python train.py --n_mels=64 --bottleneck="fsq" --encoder_arch="convmixer" --encoder_kernel_size=7 --decoder_norm="batchnorm" --optimizer="adamw"
Rows from block 4 of the encoder, named by matrix and row number. Each number is 128 + 24 x the weight over its row's rms, rounded and kept within 0 to 255. All counts start at 0. After the name is the row's rms in percent of the matrix's.
# pw: pointwise conv (encoder.blocks.4.pw.weight, 256x256x1x1), inputs 172-214
pw.57 113 [142 118 115 128 126 130 126 128 124 132 134 125 132 125  76 128 129 127 123 193 129 131 136 130 138 169 141  94 123 145 134 127 131  96 133  74 132 119 125 141 211 135 131]
pw.58 034 [143 120 156 151 135 124 138 143 151 162 100 132 133 123 100 138 148 130 154 134 161 142  98 136 138 125  83 133 136 138 145 136 178 106 136 126 126 140  88 104 121 127 138]
pw.59 048 [122 161 116 144 136 137 139 141 130 142 110 131 139 122 113 138 141 127 103 104 143 111 108 126 122   0 116 114 141 115 118 122 142 121 120 113 144 143 160 114   0 141 123]
pw.60 207 [102 147 106 106 113 133 115 103 109  97 161 108 119 105 123 102 107 115 144 106  92  96 109 128 128 121 115 126 108 128 120 123  92 112 128 118 126 104 118 111 140 126 123]
pw.61 026 [153 133 166 160 139 127 138 150 160 166  95 134 131 110 100 146 151 126 166 137 163 144 126 138 141 133 106 131 139 142 142 136 184 116 137 133 120 146 116 123 131 124 142]
pw.62 048 [148 123 169 149 134 122 134 146 138 160 103 137 127 128  95 145 147 126 151 122 159 147 112 138 140 128  95 137 136 139 144 139 173  91 139 125 118 144  71 113 110 117 141]
pw.63 119 [104 162 116 115 121 149 122 118 114  98 148 122 123 126 109 116 109 117 148 102 105 114  95 107 104 139 102 110 125 100 128 104  97 100 106 118 125 127 129 101 132 124 100]
pw.64 092 [156  76 151 157 132 113 131 152 148 175 116 141 124 124 105 151 156 151 139 164 171 136 118 137 139 158 113 123 132 136 134 136 181 113 139 118 127 139 115 115 167 128 141]
pw.65 085 [153 147 165 153 129 114 129 148 131 168 109 135 123 128  96 147 151 150 139 146 168 158 105 133 135 151  96 129 130 133 156 133 178  97 134 122 131 143 108 113 119 132 133]
pw.66 147 [136 149 148 147 142 151 143 148 136 147 131 144 148  85  88 148 147 125 143 155 151 132  98 153 156 132  86 117 161 156 138 163 148  81 155 111 154 160  65 100 141 151 155]
pw.67 079 [153 142 166 153 129 115 127 147 129 168 109 137 120 130  94 152 153 151 141 150 169 160 106 133 133 147  95 130 133 132 156 134 180  98 133 123 129 144 110 114 110 130 132]
pw.68 080 [154 133 170 158 129 113 126 151 133 169 110 134 118 125  96 149 153 150 145 155 169 158 108 133 133 147  99 127 132 132 157 130 181 100 132 121 128 142 109 115 119 130 132]
pw.69 087 [151 135 176 155 128 110 126 148 139 170 103 134 120 117  93 148 153 145 143 149 170 152 106 136 136 142  96 118 128 132 145 134 184  97 136 123 132 140 117 111 108 131 134]
pw.70 084 [150 128 175 157 128 116 127 151 139 174 104 138 118 119  95 151 154 145 134 151 172 156 109 136 136 137 100 130 133 138 139 131 188 100 135 122 136 144 119 113 104 136 134]
pw.71 088 [157 156 159 151 127 113 127 147 133 163 103 133 118 121  96 145 151 147 141 150 164 159 105 133 132 149  97 127 125 130 159 131 171  98 132 122 133 142 122 114 115 134 131]
pw.72 086 [154 139 170 157 131 120 131 152 132 169 113 133 125 129  96 150 154 155 144 152 170 157 108 133 133 143  99 124 132 132 154 130 181 102 133 122 130 145 116 116 113 132 130]
pw.73 091 [160 155 158 152 128 113 127 148 135 164 102 133 118 121  96 146 151 147 140 152 164 160 106 132 132 146  99 126 126 130 160 130 172 100 132 122 132 142 124 115 111 133 131]
pw.74 098 [155 124 166 159 130 108 128 156 130 170 108 140 117 125 100 157 154 148 139 150 170 157 110 137 137 153 101 124 129 136 150 135 179 103 135 125 129 145 119 117 124 129 134]
pw.75 083 [156 155 164 154 129 116 129 148 131 168 110 133 121 122  94 149 153 151 144 153 168 158 104 135 134 147  97 129 131 133 157 132 179  99 134 121 132 145 118 113 112 134 133]
pw.76 089 [157 155 162 152 128 113 128 148 134 165 105 134 119 122  96 146 152 149 143 151 165 159 105 135 135 148  97 127 126 133 155 132 173  99 134 122 132 143 121 115 114 133 133]
pw.77 117 [133 175 144 143 130 107 130 141 140 145 109 134 113  56  92 138 142 106 129 154 147 131  95 124 124 146  83  81 119 118 106 118 146  84 126 117 156 139 118  94 127 152 115]
pw.78 086 [150 126 163 157 136 107 135 151 152 174 112 139 131 139 108 151 160 152 136 153 173 140 120 144 145 153 111 100 133 136 141 140 182 116 146 113 125 140 102 117 132 128 139]
pw.79 073 [154 127 172 153 131 118 131 149 138 170 105 136 128 136  96 151 152 151 142 152 168 159 114 136 141 126 103 133 131 140 163 137 186 106 141 116 132 140 109 120 103 132 134]
pw.80 198 [138 158 147 151 115  96 115 149 122 147 130 129  93  72  91 150 149 128 141 155 150 124  76 140 139 138  81 107 134 130 154 141 150  88 139 117 147 157  90  92 126 144 137]
pw.81 070 [153 132 167 156 135 126 133 149 132 170 113 131 131 133  93 147 154 155 155 155 172 159 113 134 136 134 103 126 138 131 158 136 185 102 135 116 131 147  96 119 116 133 136]
pw.82 082 [155 153 167 154 127 116 128 147 131 168 110 133 123 127  95 147 153 152 142 153 168 158 106 135 135 147  97 130 130 133 155 133 180  98 134 123 135 143 113 113 113 136 133]
pw.83 086 [153 148 169 153 125 112 126 148 134 167 109 132 118 117  96 149 153 149 144 145 166 154 102 134 133 154  96 125 128 129 153 131 176 100 133 119 129 145 113 112 122 130 132]
pw.84 085 [154 137 170 158 129 110 126 154 124 169 109 138 120 115  94 151 154 143 136 154 169 159 106 138 138 156  98 131 133 135 159 137 178 100 137 119 134 146 111 115 123 134 136]
pw.85 087 [155 148 164 152 128 115 127 147 132 166 104 131 118 119  94 147 151 145 140 151 166 157 104 132 133 146  96 126 126 130 157 130 176  99 131 122 132 142 120 113 112 133 131]
pw.86 085 [157 155 160 152 128 116 129 147 133 166 107 134 123 127  96 146 152 150 142 154 165 160 106 133 134 147  97 128 128 132 161 132 175  99 133 123 133 142 118 114 113 133 132]
pw.87 086 [154 150 166 152 128 115 128 147 134 168 110 133 121 123  96 146 153 151 144 150 167 157 107 135 135 149  97 128 128 133 152 132 178  99 134 123 133 143 112 114 114 133 132]
pw.88 075 [158 141 181 155 136 123 134 156 122 157  77 150 114 152 112 160 154 150 134 116 163 169 123 113 113 120 114 113 122 111 174 114 160 116 111 129 124 145 155 129 109 124 110]
pw.89 140 [139 114 127 145 145 157 146 147 104 139 145 149 143 130  97 149 141 133 146 138 137 130  98 166 173 106  91 139 140 178 109 183 136  91 169 108 180 136 114 102 120 176 178]
pw.90 087 [156 153 163 152 129 115 129 148 133 167 107 134 121 125  96 147 152 150 143 153 167 160 106 135 135 145  97 128 128 134 156 133 176  99 134 122 133 142 117 115 111 133 133]
pw.91 083 [152 134 171 154 130 116 127 148 131 169 108 136 118 130  96 150 152 150 137 150 169 158 110 135 135 146  99 130 130 134 152 133 182 100 134 124 131 142 111 116 111 131 133]
pw.92 095 [155 133 167 159 130 114 129 155 131 169 108 137 121 124  99 156 152 147 140 148 170 156 109 132 132 146 100 118 130 131 147 131 178 102 132 126 130 146 117 116 116 130 129]
pw.93 081 [155 150 165 152 129 117 128 149 132 168 108 132 122 124  94 149 151 152 142 150 167 159 103 136 133 146  95 131 130 131 154 132 178  98 133 118 136 143 113 113 114 137 136]
pw.94 082 [153 143 166 153 129 117 129 147 132 168 111 134 124 133  96 147 151 151 141 151 168 159 108 134 135 143  97 127 131 133 155 132 181  99 133 123 131 142 108 115 112 132 132]
pw.95 081 [158 148 162 156 129 116 130 151 129 168 113 132 124 123  94 149 154 151 145 154 170 158 104 133 132 147  97 126 135 128 157 130 179  99 130 117 139 147 108 114 122 141 134]
pw.96 104 [137 141 139 144 146 164 146 147 131 144 127 147 153  95  87 149 145 137 138 141 147 138  95 144 143 117  81 129 170 149 147 168 145  77 144 103 133 166  46  96 131 134 158]
pw.97 087 [158 153 155 151 128 115 129 146 136 165 104 134 121 125  94 146 150 146 140 158 166 159 106 132 133 144  98 127 129 131 161 131 175  99 131 123 132 141 122 115 109 132 131]
pw.98 103 [149 162 140 143 130 152 131 146 114 134 118 138 126  83  82 145 138 124 143 157 142 143  90 121 120 120  91  90 156 115 163 139 134  87 120 115 124 161 139 100 107 123 129]
pw.99 151 [133 119 134 139 116 113 115 135 179 138 134 122 109  95  63 135 137 130 166 124 143 128 109 139 142  75 108 117 145 135 136 144 142  91 143  89 141 153 110 115  81 140 145]
pw.100 088 [156 158 160 152 128 114 128 147 134 164 106 133 119 121  96 145 151 149 143 152 165 158 104 134 134 148  97 127 127 132 155 132 172  99 133 122 132 143 121 114 114 133 132]
pw.101 132 [140 145 136 148 134 140 134 149 123 146 131 144 132  75  87 150 149 131 139 156 150 137  83 144 143 131  80 115 162 143 159 159 148  84 143 112 137 161  31  95 140 138 151]
pw.102 083 [158 150 161 154 130 116 130 147 136 170 109 135 124 123  93 147 155 150 144 156 170 160 107 135 135 141  98 129 132 134 157 132 182  98 134 123 136 143 120 115 106 136 133]
pw.103 084 [152 141 168 154 128 113 127 147 135 169 108 134 121 122  95 146 153 149 142 150 168 155 106 135 135 150  96 124 128 131 150 133 181  97 134 124 131 143 112 112 114 131 133]
pw.104 091 [160 155 157 151 128 114 128 148 134 164 103 134 119 122  96 146 151 148 141 152 164 159 106 133 133 147  99 128 126 131 160 131 171 100 132 122 132 142 123 116 114 133 132]
pw.105 088 [151 132 164 157 128 112 128 153 130 171 109 138 120 122  96 152 154 148 142 153 171 157 105 134 135 153  98 133 132 131 155 133 181 101 135 120 135 145 120 114 121 134 134]
pw.106 083 [152 143 168 154 128 113 127 146 135 169 107 133 121 120  95 146 153 148 142 149 167 155 105 134 134 151  95 122 128 130 149 132 180  96 133 124 131 142 113 111 114 131 132]
pw.107 083 [155 147 163 154 128 115 128 148 130 168 111 133 121 124  95 149 153 151 142 149 168 158 103 135 135 150  95 128 130 133 150 135 178  97 134 123 131 145 112 112 117 131 134]
pw.108 088 [155 148 165 153 128 115 128 148 135 166 106 133 120 123  95 147 152 148 142 153 166 159 106 134 133 144  97 126 128 132 155 131 177  99 132 124 132 142 120 115 111 132 131]
pw.109 120 [135 159 120 133 129 163 130 134 121 133 133 133 139 116  84 136 135 125 131 142 139 130  76 129 124 128  77 147 159 121 167 151 135  81 127 107 112 152   9  88 129 115 140]
pw.110 085 [150  93 138 158 132 116 130 153 150 176 116 141 124 118 100 152 156 149 144 167 171 133 117 141 144 151 112 122 133 141 128 142 181 108 143 114 132 137 111 114 164 133 145]
pw.111 088 [145 149 146 140 148 177 150 144 115 128 125 149 146 154 105 145 138 159 141 136 139 133 120 103 100  93 117  79 150  98 177 124 130 111 103 122 115 152 159 125  86 117 114]
pw.112 082 [152 146 171 153 128 114 127 146 135 168 109 132 121 120  94 145 152 150 145 150 167 156 106 134 133 150  95 124 128 129 150 132 179  96 133 123 131 143 111 112 112 131 131]
pw.113 114 [139 115 145 143 132  91 133 144 162 142 132 138 134 108 131 144 141  98 192 131 142 133 135 162 169  64 132 137 137 173 132 167 143 145 165 155 183 133 133 133  16 180 168]
pw.114 063 [129 202 141 141 134 120 131 140 109 148  85 137 119 119 108 138 140 130  83 126 148 127 113 123 122  56 113 132 131 119 129 120 147 122 121 110 137 134 171 122   0 136 120]
pw.115 129 [135 166 157 137 135 118 131 133 152 147 119 132 123 150 124 132 146 132 137 163 148 125 115 111 107 155  94  54 132  98 165 112 151 116 110 139 105 141 113 102 138 109 103]
pw.116 062 [152 126 176 149 133 119 129 140 133 170 100 130 128 127  96 140 149 136 136 165 168 153 123 137 138 116 112 128 132 140 142 135 190 115 136 121 134 134 110 124  88 135 136]
pw.117 078 [162 157 160 152 132 114 133 147 132 168 102 132 121 118  88 146 152 144 136 151 171 163 105 133 135 143 101 131 132 134 158 133 181  98 133 113 139 142 122 115  97 140 135]
pw.118 086 [155 151 163 153 128 116 128 148 133 167 107 134 122 127  96 146 152 150 141 153 166 159 107 134 134 148  97 127 128 132 157 132 177  98 133 124 133 142 118 114 113 133 132]
pw.119 084 [154 133 172 154 129 115 130 148 142 171 105 135 125 126  96 147 153 148 143 152 170 157 111 139 142 137 100 127 131 140 151 137 185  99 140 122 132 141 114 115 104 132 135]
pw.120 082 [155 150 169 154 128 113 130 147 131 169 106 131 121 116  91 147 151 145 140 147 171 159 105 133 134 147  98 126 129 131 154 129 181  99 133 117 137 142 118 114 108 136 132]
pw.121 053 [159 115 162 142 129 116 127 141 113 162  96 131 118 116  79 143 141 131 115 160 161 151 113 131 138 127  99 125 119 140 155 128 175  89 133 106 142 127 107 122  96 140 129]
pw.122 178 [139 139 166 141 138 114 137 137 180 152 138 136 139  87 118 135 150 108 166 156 153 132 126 136 140 130 106 100 134 141 145 137 156 114 140 136 137 138  98 111 115 140 128]
pw.123 079 [148  94 110 136 136 124 137 135 136 146 124 135 144 161 110 137 141 142 109 172 142 120 142 141 149 171 142  47 124 150 102 134 147 123 146  98 156 118 143 139 213 160 139]
pw.124 085 [153 148 168 153 130 116 129 147 133 169 108 133 123 125  95 146 153 151 143 151 168 158 106 137 136 147  97 127 129 134 153 134 179  98 135 123 133 143 114 114 110 133 134]
pw.125 082 [153 147 167 153 129 115 131 147 130 170 111 133 123 125  95 147 153 150 141 148 169 158 104 133 133 150  95 126 130 131 154 131 181  97 132 120 133 143 108 113 118 133 132]
pw.126 085 [152 147 170 153 128 113 127 148 133 167 107 133 118 119  96 149 153 150 145 147 167 156 104 135 134 154  96 126 129 132 152 132 177 100 134 121 129 144 113 113 118 130 133]
pw.127 036 [167 126 169 153 132 111 134 146 124 175 133 137 131  99  95 146 159 134 119 168 166 172 146 150 156 115 134 130 128 159 121 146 183 111 151 106 150 129  96 148 121 157 149]
pw.128 132 [ 86 172  40  93 101 161 103  93 130  94 149  96 117  96 116  94  96 108 145  90  96  86  75 122 122 130  81 138 107 123 113 127  94 104 123 120 119 109  87  80 139 118 124]
pw.129 060 [152 118 145 153 133 109 127 152  94 163 103 145 115 133  97 150 149 135  93 148 162 165 105 139 137 151 100 138 135 139 149 137 170  98 137 108 125 141  85 120 132 125 140]
pw.130 069 [109  58 168 132 134 131 135 130 154 148 128 130 132 121 116 133 141 130 126  97 142 103 160 118 121 167 157 111 127 115 150 112 151 119 116 119 133 131 167 143 211 134 104]
pw.131 045 [152 122 137 150 133 120 131 144 100 161 102 133 125 129  88 141 147 142 108 143 158 161 102 133 136 135  95 131 129 135 125 133 172  93 133  97 128 133  62 120 124 128 135]
pw.132 094 [131 132 132 133 123  99 123 135 141 128 137 129 120 160 161 133 128 125 169 130 129 123 126 136 137  37 126 145 138 137 140 143 129 173 136 179 157 129 140 125   0 152 141]
pw.133 177 [152 125 119 136 129 121 128 135 131 136 124 132 128 126  68 137 135 128 126 207 136 140 132 128 134 143 135  93 133 141 135 125 136  94 129  73 139 133 131 139 154 141 130]
pw.134 175 [ 98 162  92  96 111 150 111  95 121  87 159 102 122 100 118  95  96 111 140 111  90 105  96 118 119 141 100 126 113 118 135 118  86 108 119 119 131 114 106 100 146 131 118]
pw.135 099 [ 91  93 150 104 124 131 126 110 120 113 159 119 127 170 162 114 106 136 127  95 101 113 162 121 123 118 163 110 110 120 133 118 112 167 118 152 155 108 193 149 109 154 110]
pw.136 074 [ 91 159  87 108 122 139 120 111 145 102 125 120 119 105 125 115 108 100 146  56 101 107  96 117 119 139  91 103 100 121  65 118 100 106 117 137 145 100 130  92 143 142 114]
pw.137 190 [161 129 115 141 131 119 131 141 142 138 120 135 127 123  60 141 138 129 134 200 139 143 125 128 134 124 128  90 138 141 134 128 137  92 129  66 142 138 131 135 119 142 133]
pw.138 083 [106  59 162 126 128 130 129 124 142 139 127 126 129 124 116 127 132 129 118 100 134 108 155 116 117 192 155 115 123 111 132 110 141 117 116 121 129 130 155 141 211 129 106]
pw.139 141 [126 157  96 115 113 142 113 118  85 101 130 120 112 121 103 116 106 112 113 142 105 123 102  95  91 137 108  99 116  86 120  94  98  99  95 109 113 115 128 113 104 109  93]
pw.140 081 [132 149 137 136 128 120 129 136 171 132 143 133 131 140 151 137 131 106 189 134 134 125 129 135 138  48 125 134 141 140 147 142 134 164 134 170 153 129 134 125   0 151 139]
pw.141 196 [100 152  93 101 112 133 113  96 111  91 149 106 116 102 122  97 102 113 137 104  84  96 105 124 124 121 111 121 103 124 114 119  86 110 124 117 121  99 117 107 132 121 120]
pw.142 092 [127 179 127 133 130 126 128 134 125 126  98 133 123 101 110 133 130 122 110 102 124 124 112 124 121  18 111 125 130 118  83 123 120 110 124 112 120 130 144 115   0 120 121]
pw.143 113 [ 96 101 146  95  95 113 100  97 121 107 164  99 114 161 162  96  96 137 133 115 103 108 159 116 116 130 163 119 106 113 128 113 109 169 117 147 134 106 174 147 126 132 110]
pw.144 065 [120  64 133 126 133 134 131 127 138 140 129 130 135 145 105 130 130 133 106 132 132 109 163 119 123 186 169  89 114 120 142 109 139 111 118  96 134 117 162 152 239 136 104]
pw.145 089 [133 140 134 134 125 111 125 135 149 129 141 130 124 161 162 135 129 124 173 133 131 125 128 136 137  38 126 142 139 138 145 143 130 175 135 178 157 130 136 126   0 154 140]
pw.146 087 [138 119 119 127 125 133 125 127 131 133 132 125 132 125  79 129 128 129 120 182 129 130 143 118 125 181 148  78 115 130 138 108 133  97 120  75 132 117 139 144 233 136 113]
pw.147 143 [146 126 119 132 126 124 126 131 121 133 127 129 128 124  68 133 131 127 122 205 132 137 135 124 131 154 140  92 126 138 136 119 133  92 126  72 135 126 131 141 177 136 125]
pw.148 027 [128 160 170 153 137 119 134 147 151 155  79 133 117  96 109 153 146  90 127 163 159 135 145 128 129 126 126 101 133 120 102 127 168 108 127 144 135 140 131 125 118 137 127]
pw.149 110 [101 154 101 111 119 127 117 113  99  95 142 122 113 100 126 116 106 102 144  91  91 111 105 124 127 123 109 108 100 126  99 119  87 108 124 132 153 100 128 109 119 149 117]
pw.150 081 [ 98 161 103 111 120 137 122 114 113  95 137 119 116 102 121 117 107 104 153  81  97 115  99 119 123 139  99 103 100 123  93 117  90 104 120 131 161 106 132 102 136 157 114]
pw.151 209 [130 134 144 135 138 124 136 133 186 138 126 137 138  96 131 132 137 110 175 142 138 121 121 136 140 120 107  97 141 142 139 140 139 129 138 151 136 140 115 109 120 138 139]
pw.152 200 [162 131 114 143 133 116 133 142 139 137 117 136 126 123  57 142 139 129 132 197 139 149 123 131 136 117 125  96 137 141 133 130 136  90 132  64 139 137 122 135 103 138 135]
pw.153 058 [141 137 154 143 130 125 130 145 147 149 135 136 132 145 127 143 138  99 173 150 153 139 143 128 128  88 136 126 137 125 150 131 155 150 127 157 139 134 139 136   0 136 127]
pw.154 075 [140 131 142 140 128 113 127 141 148 137 143 132 127 155 142 138 135 105 187 145 139 132 134 134 134  55 131 136 142 134 149 139 138 159 133 164 156 134 131 131   0 152 137]
pw.155 079 [137 134 139 137 125 106 125 139 148 133 140 132 124 155 151 137 133 114 183 140 136 129 131 135 136  51 129 140 143 136 146 143 134 167 135 172 158 132 137 129   0 153 140]
pw.156 055 [145 129 151 145 129 118 129 145 132 150 131 134 128 151 119 144 139  96 170 149 153 140 149 132 133  79 142 128 132 130 144 133 157 143 131 155 144 130 142 142   0 141 129]
pw.157 132 [115 161  99 112 114 144 115 115  92  95 142 119 115 124 104 113 104 109 119 129 102 121 101 103 100 126 107 111 120  94 122 102  93  97 104 111 126 119 122 110  99 121 100]
pw.158 072 [140 118 141 136 117  93 116 138 100 134 140 128 113 168 147 135 130 120 166 152 136 133 132 127 126  63 131 133 133 124 141 131 135 163 126 167 158 127 140 133   0 152 128]
pw.159 083 [107  62 154 125 130 130 130 123 137 136 130 128 130 136 116 125 132 130 111 107 131 110 169 116 117 193 171 103 121 111 134 106 137 116 114 115 134 126 159 154 216 135 100]
pw.160 066 [153 109 148 155 133 109 127 154 100 166 103 145 115 134  98 150 151 136  94 151 163 165 108 139 137 151 104 138 134 138 144 135 172 100 136 108 126 138  85 123 133 126 140]
pw.161 065 [149  69 167 153 130 120 129 149 136 165  95 139 122 118 114 147 145 135 134 141 161 152 154 132 135 106 142 128 131 138 128 133 184 127 134 125 121 135 117 150 126 124 133]
pw.162 190 [131 136 143 135 136 123 135 134 184 138 129 136 136  99 132 133 137 113 179 151 137 122 122 140 144 109 110 102 139 146 144 143 138 132 142 154 143 136 118 112 100 145 141]
pw.163 089 [108  66 152 122 130 132 130 121 138 134 129 127 132 138 116 123 129 128 111 107 128 113 168 116 117 194 172 104 121 111 129 106 135 116 113 115 133 127 159 155 215 135 101]
pw.164 036 [123 102 163 144 128 130 129 141 130 159 118 130 128 122 104 142 142 132 136 109 155 129 115 126 133  66 108 108 120 134 127 122 169 115 123 127 156 121 169 114  63 153 116]
pw.165 052 [156 144 150 155 133 121 134 146 112 166 106 134 126 128  95 143 153 140 124 139 166 168 104 134 136 137  95 131 133 133 144 135 177  96 134 113 129 141  82 120 116 130 135]
pw.166 150 [107 168 109 106 112 152 113 108 112  95 159 114 118 127 107 108 103 107 132 118 100 120 104 109 106 119 109 126 120 103 139 106  95  95 108 112 130 120 108 110 105 127 105]
pw.167 049 [140 112 148 153 135 120 136 148 104 166  97 139 126 129  93 147 153 140 110 138 165 164 108 133 135 137  99 131 133 137 130 136 179  97 136 105 131 137  74 122 115 134 135]
pw.168 048 [150 116 145 155 135 119 133 149 101 162  99 144 123 127  93 153 150 128 106 147 163 166 111 133 135 137 102 139 131 131 138 135 172  98 135 112 126 138  82 125 126 126 133]
pw.169 053 [157 144 147 155 136 125 135 148 114 166 101 135 128 129  94 142 153 146 124 141 166 168 101 138 138 135  92 132 135 136 143 138 174  94 138 109 131 143  77 117 113 131 139]
pw.170 077 [135 139 135 134 123 108 123 135 135 130 144 130 121 159 162 137 128 124 171 139 130 128 128 133 134  49 127 135 133 136 144 139 131 175 132 178 159 126 144 128   0 155 136]
pw.171 049 [147  85 165 146 123 111 122 145  96 158 133 136 114 159 123 146 139 121 143 164 158 156 149 132 134 102 143 132 128 132 141 135 167 151 133 148 147 130 136 151   0 145 131]
pw.172 109 [ 97 190  55 100 113 170 114 104 116  98 136 113 119 131 109 109 101 109 127 102 103 107  80  94  91 135  86 122 115  90 131 103  99  98  94 121 118 122  95  89 125 115  98]
pw.173 058 [157 125 147 155 135 118 129 151 105 168 104 139 120 133  96 150 154 140 111 142 167 166 103 135 133 140  96 133 137 135 147 135 177  98 133 110 133 145  78 120 122 134 137]
pw.174 238 [103 150  96  98 107 133 109  92 113  91 151  99 117 105 123  93 101 115 134 110  85 100 107 124 124 123 113 124 103 125 119 120  87 112 124 116 119  98 116 110 135 118 121]
pw.175 052 [150 109 140 152 135 118 131 149 107 161 103 140 125 126  92 145 150 135 109 148 157 154 119 138 139 125 111 132 133 143 127 138 170 101 137  95 132 134  69 132 127 132 139]
pw.176 054 [158 142 149 155 134 124 135 148 115 166 102 136 128 128  97 143 153 144 123 139 166 168 103 137 138 134  94 132 134 136 142 138 175  95 137 111 130 142  78 119 114 131 138]
pw.177 036 [140  76 138 143 132 132 135 136 155 162 115 128 136 124 107 138 144 153 125 132 157 120 115 120 127 122 113 102 122 125 122 116 171 131 122  97 121 120 167 119 191 120 111]
pw.178 129 [ 90 106 136  94  96 122 100  97 116 103 157 101 114 161 164  97  92 138 132 112  99 104 159 107 106 127 165 121 106 106 126 104 103 168 107 146 130 107 178 147 125 129 102]
pw.179 049 [154 139 142 154 135 124 135 148 111 166 100 134 130 130  90 143 151 146 120 139 165 170 103 136 137 131  95 131 134 138 131 138 176  94 138 104 133 141  65 120 111 133 140]
pw.180 111 [127 155 140 133 132 126 131 133 191 134 136 134 133 115 137 132 133 101 194 137 135 120 121 130 134  86 112 117 144 133 150 139 136 143 132 163 138 133 127 113  22 138 132]
pw.181 060 [127 151 114 132 126 136 126 136  82 120 109 131 119 133 121 134 123 136 102 129 125 136 109 107 107 100 116 104 119 106 117 105 116 120 105 130 150 122 199 125  95 141  99]
pw.182 048 [154 126 142 153 134 119 133 147 104 165  99 137 124 125  91 140 151 141 115 143 162 166 104 133 133 133  98 130 131 133 131 133 175  93 133  99 126 135  65 122 120 128 135]
pw.183 118 [ 91 100 144  93  99 114 102  95 117 102 166  98 115 165 165  96  92 139 130 111  97 107 159 116 117 128 163 121 103 115 128 112 104 171 116 147 134  99 178 147 126 133 111]
pw.184 062 [119  45 156 130 129 140 132 130 152 149 116 128 136 122 104 132 133 130 111 117 144 118 138 119 120 161 134 122 125 125  98 117 156 112 121 110 129 131 135 126 220 130 117]
pw.185 077 [117  59 149 124 125 127 124 123 135 139 128 125 126 137 115 125 129 134 104 124 133 112 156 114 114 214 159  96 113 110 132 104 141 118 114 109 133 120 151 144 237 133 102]
pw.186 089 [107  68 157 126 129 137 132 125 148 137 128 127 136 127 114 129 129 127 123  91 135 114 155 119 118 180 154 123 128 111 124 112 141 115 118 119 129 137 157 143 209 132 109]
pw.187 071 [156  82 168 148 131 121 131 142 136 168 108 133 128 124 101 141 151 134 129 146 167 157 141 136 137 145 126 131 136 138 149 135 191 123 136 115 125 135  82 142 149 127 138]
pw.188 111 [139 125 120 127 124 130 124 127 117 131 130 124 130 123  69 128 128 125 119 189 129 135 141 120 126 171 147  89 118 132 134 111 131  91 122  71 133 120 134 145 209 135 117]
pw.189 050 [148 114 137 151 135 117 131 148 109 158  96 139 123 124  93 145 148 132 111 148 153 150 123 136 138 116 116 130 131 142 122 135 165 100 136  92 129 130  74 134 125 130 138]
pw.190 111 [104 101 141 106 108 129 111 107 124 118 131 110 118 171 152 107 107 147 112 115 118 120 148  90  83 159 150 103 126  73 117  90 122 157  90 151 104 130 162 141 128 103  81]
pw.191 089 [ 93  85 145  96 105 106 106  98 119 112 173 105 110 175 164 100 100 134 126 108 100 103 160 120 121 124 164 115 102 119 132 116 111 167 120 146 144 100 170 147 116 142 111]
pw.192 121 [112  97 159 111 104 106 105 109 111 122 129 106 108 158 160 110 114 150 113  94 121 129 153 101  97 149 154 102 114  90 117  98 126 163 100 156 106 122 159 146 134 102  92]
pw.193 054 [156 146 152 153 132 121 131 147 116 164 104 135 124 126  98 141 151 140 124 134 163 164 100 134 134 138  92 130 131 131 143 133 172  94 134 117 129 140  86 114 115 131 134]
pw.194 076 [157  87 171 150 137 120 136 145 144 169  98 131 127 124 106 139 153 137 128 145 167 161 147 139 141 133 130 125 136 144 140 139 189 124 139 126 132 138  95 145 129 132 140]
pw.195 042 [147 105 138 148 132 112 129 142 111 159  99 137 119 129  95 142 145 133 111 135 155 158 109 137 139 128  98 132 127 139 119 137 169  95 134 108 127 126  67 122 119 126 138]
pw.196 043 [150 119 143 151 134 120 133 145 113 162 100 136 127 124  89 137 149 137 118 130 158 161 112 138 140 122 101 132 130 142 119 136 173  90 138 101 133 133  58 126 112 132 139]
pw.197 128 [ 96 149 105 111 121 132 123 111 111  97 154 118 119  88 127 112 108 100 158  86  92 106 107 134 140 120 111 116 102 140  82 132  91 112 136 129 168 100 122 108 135 164 133]
pw.198 034 [152 125 139 153 134 117 133 145 118 158  96 137 124 113  92 138 149 125 125 134 153 157 122 135 138 118 110 130 130 140 113 134 166  88 137  98 126 132  54 132 118 126 138]
pw.199 090 [124 155  99 129 125 139 125 134  77 111 118 133 119 126 119 133 118 129 114 131 116 131 111 110 110  98 118  88 117 106 100 107 106 113 110 126 150 118 186 122  82 144 104]
pw.200 116 [ 98  97 142  98  98 105 101  99 114 106 159 101 106 174 162  98  99 146 125 123  99 111 160 112 112 121 164 119 100 110 135 107 106 168 112 143 131 100 178 148 119 130 104]
pw.201 027 [147 136 130 153 135 113 131 144 132 147  93 137 120  95 108 133 148 109 131 122 138 136 118 134 136  98 112 127 132 138  83 136 145  94 135 101 126 131  53 127 126 125 138]
pw.202 052 [156 143 150 157 132 121 132 148 113 167 105 135 127 127  97 144 154 140 123 133 166 164 103 134 137 136  93 132 134 132 139 136 177  95 135 116 131 141  77 116 115 132 135]
pw.203 153 [147 126 118 133 127 124 128 132 123 133 126 130 129 124  68 134 132 126 121 208 132 138 134 126 132 147 138  89 130 138 136 121 133  92 127  73 135 129 132 141 168 136 127]
pw.204 097 [131 141 134 134 127 109 128 134 167 130 138 131 127 146 158 134 130 120 180 124 131 122 126 139 142  34 124 143 140 143 141 149 131 170 140 175 154 129 136 123   0 151 144]
pw.205 041 [149 116 144 151 133 120 134 141 113 160 104 133 128 126  86 137 148 137 121 134 158 160 111 136 139 119 101 130 129 138 116 133 172  94 136 101 134 132  60 126 112 136 137]
pw.206 029 [131  70 160 145 128 134 133 144 151 155 120 136 133 124  95 141 137 141 154 134 152 136 115 130 135 169 103 123 134 134 109 128 165  98 133 134 135 144 148 107 241 135 136]
pw.207 128 [ 97 147 102 112 122 130 124 114 104 100 149 121 117  91 132 116 109 101 149  91  94 106 113 136 142 108 116 108 101 143  77 133  93 116 137 132 166  98 132 113 119 163 133]